config = dict(
    arch='resnet',
    model='self-supervised image encoder',
    dataset='drawn branching plants',
    train_examples=145000,
    image_size=32,
    crop_scale_min=0.3,
    horizontal_flip=False,
    color_jitter=0.6,
    cutout=0.25,
    method='simclr',
    norm='batchnorm',
    hidden_act='relu',
    depths=[6, 6, 6],
    kernel_size=3,
    stem='single',
    avg_pool_shortcut=True,
    widths=[48, 96, 192],
    projector_hidden=512,
    projector_out=128,
    projector_hidden_layers=1,
    temperature=0.1,
    init='orthogonal',
    residual_init='zero_last',
    optimizer='soap',
    beta2=0.95,
    learning_rate=0.003,
    beta1=0.95,
    shampoo_beta=0.95,
    eps=1e-08,
    precondition_frequency=20,
    max_precond_dim=1536,
    merge_dims=False,
    one_sided=False,
    adamw_lr_other_params=0.00081,
    max_grad_norm=5.0,
    max_steps=6300,
    batch_size=512,
    epochs=22.2,
    lr_schedule='cosine',
    final_lr_fraction=0,
    warmup_steps=180,
    weight_decay=0.3,
    adamw_weight_decay_other_params=0,
)
Rows from block 13 of a small self-supervised image encoder, named by matrix and row number. Rows with one number belong to one channel. Each number is 128 + 32 x the weight over its row's rms, rounded and kept within 0 to 255. All counts start at 0. Numbers have three digits each.
Before each channel's rows are labels from the 100 images, of 14848, where the channel reaches its highest value: "responds to" is what is common among them; "colour at peak" is the nearest of a few named colours to the mean colour under the peak. Only what is clearly more common there than usual is listed. The data: drawn branching plants. In brackets: how many of the 100, against the usual share in percent.
# convs0: first 3x3 conv (model.blocks.13.convs.0.weight, 192x192x3x3, each kernel summed), inputs 96-143
# convs1: second 3x3 conv (model.blocks.13.convs.1.weight, 192x192x3x3, transposed, each kernel summed), outputs 96-143

responds to: leaning right (90 vs 16.6); night (66 vs 20.6)
colour at peak: brown (65 vs 20.9)
convs0.185:190078150113111117123164109089138185103088081176134131101141162147112103096136114111062123076072137150130140144150127142155092079072083143180113
convs1.185:156105112164122102114130098083105135078128189111137175112151123141111179139113150153133112092109135104143093146130116107172146128141141175137136

responds to: wide (65 vs 16.6)
colour at peak: cyan (33 vs 11)
convs0.84:078072101096138124100142155184105106100117133133118103096116154185140141094158126130125090108139142139133128117132087102144129148110142166145070
convs1.84:109113136134127086079166112122114148134088147100165131143112126164140157095129104123108168150118149160151103102161112108143120161167146149140092

responds to: wide (78 vs 16.6); night (70 vs 20.6); branching: two-way forks (68 vs 42.9); white flowers (43 vs 17.1)
colour at peak: brown (57 vs 20.9)
convs0.46:127113098121102077135092147095133081098062136074107134104097135117129149120078141151083114083157085122174140094129156130120128143108141182129078
convs1.46:153096153143147120129070128111116114123169093130133093094105106132130161103170151183147115172118115087092099139126153151117137149146140105076118

responds to: night (100 vs 20.6); white flowers (68 vs 17.1)
colour at peak: brown (51 vs 20.9)
convs0.26:102139085102108151091098039120123123128113126097091166120078121206123097135169155138150132137068140088159110124123131123086134167164139172138111
convs1.26:103088114144151118200134165086125133062176113092144200153131106096158131119167096104117129119052140095150083174097142128135113151127058085109161

responds to: spreading (54 vs 16.2); bare (39 vs 16.3)
colour at peak: grey (82 vs 41.4)
convs0.168:092152156135117108156078103117094112126138117119102074091125101131159140089139112110121144087179105120162148151172064108157087142151140134105180
convs1.168:096146158133127127102129180114079128092090103095123125186195082123183111167120130127166160142113137145128119088158111189121126169120103146124133

responds to: green leaves (50 vs 16.5); autumn leaves (50 vs 16.6); wide (44 vs 16.6)
colour at peak: grey (84 vs 41.4)
convs0.4:096136113162155148117137041088135126131100155152132170114136167003095166129147061118133127178154101220101160152130098084089175169124125148127123
convs1.4:119151157086114129131120110075121138136096115139193117129118130127152142130110203137129089125084117149115164094099140164255140098122139119126145

responds to: bare (84 vs 16.3)
colour at peak: grey (94 vs 41.4)
convs0.35:123090174106115138118119175137141151153123099167088132145110129150152130126125062148101108114114157074172149095103127142154133079154123117125125
convs1.35:152126146137094106126119145108121144145162096095134111121113123154093059132124170153119112112148157240121165146176115104114057127141141126138119

responds to: leaning left (58 vs 17.2); green leaves (41 vs 16.5)
colour at peak: grey (82 vs 41.4)
convs0.182:168145085165166155091181122124167108146097163101161121134151123159110088109182196116133114072116134126122154156113079100132082113110156080096107
convs1.182:131147097108140121156130122157214088198130180109122087095184137111088151193107124158162104139092090170189145062162133154124145152125127085111099

responds to: leaning right (88 vs 16.6); two-way forks (69 vs 42.9)
colour at peak: grey (89 vs 41.4)
convs0.33:076128150132065143092160101134136118048180107124139169153127124118171077192097120101077147189071149132068080134120108110138094084120142180091141
convs1.33:041099168177076084194139114089109122122111153143102121112119123124161128179171143129120129148110123119037093156182102106138158113180139125142135

responds to: wide (64 vs 16.6)
colour at peak: grey (84 vs 41.4)
convs0.39:160041136128170102083121098141179109080103126118073135149131137149091095162111145130177137104088096130123136104140063122155122107125142166080116
convs1.39:075053143117174087138139090144115147182136174132111142156133127128080184138116138156163157121093098144009061143106074108132117178187100135114142

responds to: leaning left (99 vs 17.2); two-way forks (95 vs 42.9)
colour at peak: grey (85 vs 41.4)
convs0.92:105146138113055128133126136127146150102152131111089146157075094073117110151096077092095132125116125123118134152149123120151182193124138077098122
convs1.92:152125140076105093155131165143093156117127168149144090134178162097133114123140135099117133105157157214114119129059140217111175031129169111156095

responds to: leaning left (100 vs 17.2); two-way forks (84 vs 42.9); autumn leaves (41 vs 16.6)
colour at peak: grey (76 vs 41.4)
convs0.7:161163129143086105129110131065148130112117091142128140097097116109082100124094111163123127115135131064101175103128179125104122125123136119133051
convs1.7:074140128174108122111149124126138133120115143131112124143086193151126151117183111138163125130101166124106169130168081179145095176121114119031126

responds to: drooping (61 vs 16.7); bare (60 vs 16.3); thick trunk (60 vs 32.5)
colour at peak: grey (92 vs 41.4)
convs0.127:106134129117140126125160194157119138129142144180132166134090117082146117128181166150155105155120218129178121087169079103116179060153162110117177
convs1.127:117092111086114120178152060129131131130171140109117082134124144084171127142115187193090156111102192122143154085151065137148167093188135138109105

responds to: spreading (85 vs 16.2); bare (76 vs 16.3)
colour at peak: grey (84 vs 41.4)
convs0.188:115134169139150127111072111122145109131118115131110110131132083112100132153145104150182084128177094053166175124147109133131167097166103156135105
convs1.188:097163099143111093097150101091184164089140118137099092127176125090083171064146166126099088104082051110069157131101147125143149112189112146154117

responds to: night (98 vs 20.6); three-way forks (86 vs 57.1); white flowers (46 vs 17.1)
colour at peak: brown (47 vs 20.9)
convs0.89:121110080149098171103123149105074168120121143144195152148194107105105092147127130113155133108196223149141144134181116101178124185142174091162097
convs1.89:092106129109148117124173124155106095139193118100152085139185154185072112160145123151100100128127109121171145152122134187108100071139115097150124

responds to: three-way forks (98 vs 57.1); wide (65 vs 16.6); green leaves (40 vs 16.5)
colour at peak: grey (81 vs 41.4)
convs0.180:174085101088175154140130127171118115164133155076076153109123104126144137152123160129108086072170156092142153066077140125102119148084096112125171
convs1.180:137096080077135160061074083104114112171101081155126059132070192113145139164137134094156144097126057097154141124166148063132172124119174116135177

responds to: two-way forks (92 vs 42.9); leaning left (41 vs 17.2)
colour at peak: grey (71 vs 41.4)
convs0.134:145159107124129176151152119065168123178159129147106154097130116126115126199118117158141055109117169119179130116153219110109104124144106107170119
convs1.134:144130149134133104106119139153171127116133158121112099084140128110118104043106125095090128162163124112183124107113102123115159137166179129161131

responds to: leaning left (52 vs 17.2)
colour at peak: white (37 vs 8.3)
convs0.159:126151158099081110074157123116132139138180102228132141151061126154131101108147114099153129104191127128147140153128132137136174151102108142136084
convs1.159:112117122108103133113131236111126108125152103176118176134122102158132182128199147173118063116140099112112123114128136133105091146096116111098145

responds to: wide (69 vs 16.6)
colour at peak: grey (85 vs 41.4)
convs0.64:118144149146166099097116137197101075108141128134141136094145145119129046123187134069141077121120073159145110122195121106084159158080144163135137
convs1.64:106146142122104154172157149130128077064111084145129166132127106125220153128137157201150139126079153117141105122127147166138149116108118115136131

responds to: wide (99 vs 16.6); three-way forks (88 vs 57.1)
colour at peak: grey (70 vs 41.4)
convs0.21:068071128142110126112166130124147141121129165068144083073055077126146111069168144159128099124153097146144140126124102127115152122174135173082121
convs1.21:134111066134084104174058127166092102116143162132160160169097211134170193095083092128098111152114123126053150119096111127105161087100119147107083

responds to: wide (84 vs 16.6)
colour at peak: grey (79 vs 41.4)
convs0.106:131131093165157109102144120097134139080135196107114100037150084161072056087122124232171145120148093130129160102079135101148095112097146098139114
convs1.106:108143133139149159053118077131148126147151135157166154162182159141122156150191168087134182167121082103114086137080129100146118123103085163076140

responds to: three-way forks (90 vs 57.1); red berries (50 vs 16.8); leaning right (37 vs 16.6)
colour at peak: grey (79 vs 41.4)
convs0.181:079116123091117113117076145143167109070136140122149111111145110134118140108085114019172101125127144115119094074149123138143173198175163079099124
convs1.181:152133110124132120128102152122113142117181124109129090138134124139153095137137115158112123161157176134077105152131132127095114130190192138137128

responds to: narrow (84 vs 16.7)
colour at peak: grey (71 vs 41.4)
convs0.164:131073094103181166136141102176099103151175112093133177184143119145172173142131138077172157122091134114101140153096103146134108091112151102139097
convs1.164:144144121107099162173079128090151095082080151125102076072112157070140169111111073120079224142087143150097132147083149108122117107094143072160099

responds to: two-way forks (79 vs 42.9); drooping (41 vs 16.7); red berries (36 vs 16.8)
colour at peak: grey (76 vs 41.4)
convs0.163:200088105114142135165129112113110157158190166075172072130089167131091129136120125196167150081118152128128120152149127144085123134092067122099175
convs1.163:148128155151124133079127171107102108152113157149112122170046127108153113140127076100142132171114122120121125157118133073145162128105021115119067

responds to: drooping (99 vs 16.7); two-way forks (99 vs 42.9)
colour at peak: grey (75 vs 41.4)
convs0.117:072114074128153114142081132096182118115147152115087055116128113147097111111191141176169177109142147146111137129124141118150173130135137155160154
convs1.117:123142152099169126153171128176082112102112102128087155124118127085149083107158133171111110162093200140153164172166092153135100103133131133106135

responds to: thick trunk (72 vs 32.5); bare (60 vs 16.3); wide (49 vs 16.6); habit: drooping (46 vs 16.7)
colour at peak: grey (91 vs 41.4)
convs0.142:151092166074138168102156133133154088135120167097163145139122163179120108151164047151125120183085160075144041106119116076068109091146101119184149
convs1.142:095118080122147125194168159187124139143088159116100115122083067096090120133112090115101126149092129144154129096158096097071146127086131101116094

responds to: three-way forks (98 vs 57.1); leaning left (60 vs 17.2); red berries (46 vs 16.8)
colour at peak: grey (77 vs 41.4)
convs0.1:109143115144166103130093089088074120078179144096129099068115093159119078103165117120133152150087155129153151138140112159118125102132146149089152
convs1.1:078117093114076137138093119149097120191076127123074110179096132121137081082115116128137061128115101161151132106142121146099116098116118127144139

responds to: leaning left (70 vs 17.2); bare (50 vs 16.3)
colour at peak: grey (75 vs 41.4)
convs0.50:151098127123096122212133101140145139135118152159122176176052123098077153099140120178175106193126157109111107119136098093143108118131085180155147
convs1.50:128134114161086102093104126191154092121132144084093148057146125112135078117140122120108098164162175145129143150128072100079133122212095149107114

responds to: narrow (86 vs 16.7); green leaves (36 vs 16.5)
colour at peak: pink (35 vs 13.3)
convs0.52:095126091116147180104127144121124182189165172106083102112100159111176118146200115061196108135080136099097150148163045126138167077138118115095108
convs1.52:141150113119104071131088120147170142208101125150143117119098150108148129058118116197109071122113146136092175120125246122116120115169137095064117

responds to: red berries (78 vs 16.8)
colour at peak: grey (82 vs 41.4)
convs0.72:092125107111115149182162127119111160176134119154085102140103162162097126124158139157121102101142105115128141119110137113081090172110113136120117
convs1.72:189104153144091110178169157174121106172159112123149191154114118110128096119110156144124105107202133058140175146137124157075110141117107158156122

responds to: night (84 vs 20.6); white flowers (60 vs 17.1); leaning left (53 vs 17.2); foliage: pink blossoms (36 vs 16.6)
colour at peak: grey (84 vs 41.4)
convs0.22:138081177166128134112123138135107130138077159135102150147107151072112120144087113102117109182088140115118114102145101147098175171156106107132131
convs1.22:166099061107164122107164098117125108118153133119145103124126133138161133143133100164117169110143145096127140145170124117170110095135157137089116

responds to: bare (96 vs 16.3); wide (38 vs 16.6)
colour at peak: grey (71 vs 41.4)
convs0.161:111163116102180187147130138127134138156129106120130126121099163054101148110124145186118110113078109183155123150109135081134137098086175119117145
convs1.161:073159146072209112120141170154119076175112119157156139109174162036154101085098178133134079126010139132164144164115167138144139131100153121136088

responds to: autumn leaves (48 vs 16.6); green leaves (42 vs 16.5)
colour at peak: grey (73 vs 41.4)
convs0.153:107111158122055150150152114065138174071111070048084164130123170113136128176156121106112114118147080086132103115138075120130119157109131107096128
convs1.153:104144104109086073127115142115107119138136108181121133110080104088139186073123129198080120124128136011143129130116140153187184183133159155166154

responds to: white flowers (55 vs 17.1)
colour at peak: grey (70 vs 41.4)
convs0.122:101100103132114145210119128126116140136131104134151163123087115124123072114083111177177137121136121128101111144124117133105137132152126129120143
convs1.122:108121200136064108151176173125174141105155153101083162099090085146099159152147132145125161106106122144131144130121129167093160084137060120100080

responds to: night (100 vs 20.6); branching: two-way forks (72 vs 42.9); wide (49 vs 16.6); bare (47 vs 16.3)
colour at peak: brown (86 vs 20.9)
convs0.42:152055118133083135093133075101097133082137174093139086118204132135112117128131110131161129086156153085123112121203132098121154160117109092142099
convs1.42:128096189073090135167136132103103133089120140161161133161221151162112061117115126127127161107145164111095068120166119126158111136150132118135156

responds to: thick trunk (73 vs 32.5); two-way forks (68 vs 42.9); wide (56 vs 16.6)
colour at peak: grey (73 vs 41.4)
convs0.170:108183183073114111131164132111103077161110105134172185110225101093067100100056071086082141062149067125158088151126133135121124092103119137147086
convs1.170:150113141088174168117101089135135133146178091114154069169177102137137152140093172126091132108143159086092121086139147104157102187100142106177128

responds to: night (99 vs 20.6); pink blossoms (45 vs 16.6); wide (40 vs 16.6)
colour at peak: grey (75 vs 41.4)
convs0.158:144142125112126176132158100125088176152135141118139117129110091146118092158106128176129130159069092129086133081135079099122081076125145088175087
convs1.158:113171165142121101158106178135137144112124137159108194145074166149141121094131111138138121110142109196066158150132112113092184137079114115054114

responds to: leaning right (53 vs 16.6); red berries (53 vs 16.8)
colour at peak: white (48 vs 8.3); pink (31 vs 13.3)
convs0.100:164108097170086118121146156125110101123142122189114212108082127162126167130099154097154148161087092169135148126111131110103082095143131165151112
convs1.100:137138153122145126080121173151122151139143150187122105124105153117122136163193063087139110089103141147113115118169106102121119202167139112146162

responds to: green leaves (61 vs 16.5); narrow (38 vs 16.7); leaning left (38 vs 17.2)
colour at peak: grey (82 vs 41.4)
convs0.49:097129112130123150146127078145175129109104127176153095136100105101125173166148124164129140087134130144151137166118183111096154064146126105137136
convs1.49:128066097128100156089205103103168159089121120129169142090132207102097102115107186120187153151117111114146148115193155109179086087148125171115104

responds to: pink blossoms (95 vs 16.6); drooping (39 vs 16.7)
colour at peak: pink (58 vs 13.3)
convs0.9:111136155143118139119142129084156147127115162107076148150080140030121131136133063106107088125106119074133117168138114102138171210150097129122124
convs1.9:142087068082093112145119153160146093126170178092153130126132094255133103130105148156125084143149143168137139116095112160097081160144145112118139

responds to: red berries (44 vs 16.8); bare (36 vs 16.3)
colour at peak: grey (83 vs 41.4)
convs0.174:089154123095186117129165117143122137116133112089086109145090106139094127129112203132122107159197095145143123111105138116102100143114146129125198
convs1.174:109116163118156112092151125164069154102125109077186140134142101094119110133084093103084142159179154126141118056153121115114121152128150122140155

responds to: drooping (45 vs 16.7)
colour at peak: grey (80 vs 41.4)
convs0.61:105137068137135104096150115107100088136145103189119141076157154142148173118146149178150116139124132145176104126121120107098216157095136085161225
convs1.61:159139180182106164136146120167149108112128116140063111064177080112158126126091122073095110136154135116183150162112131060100105155096133183103100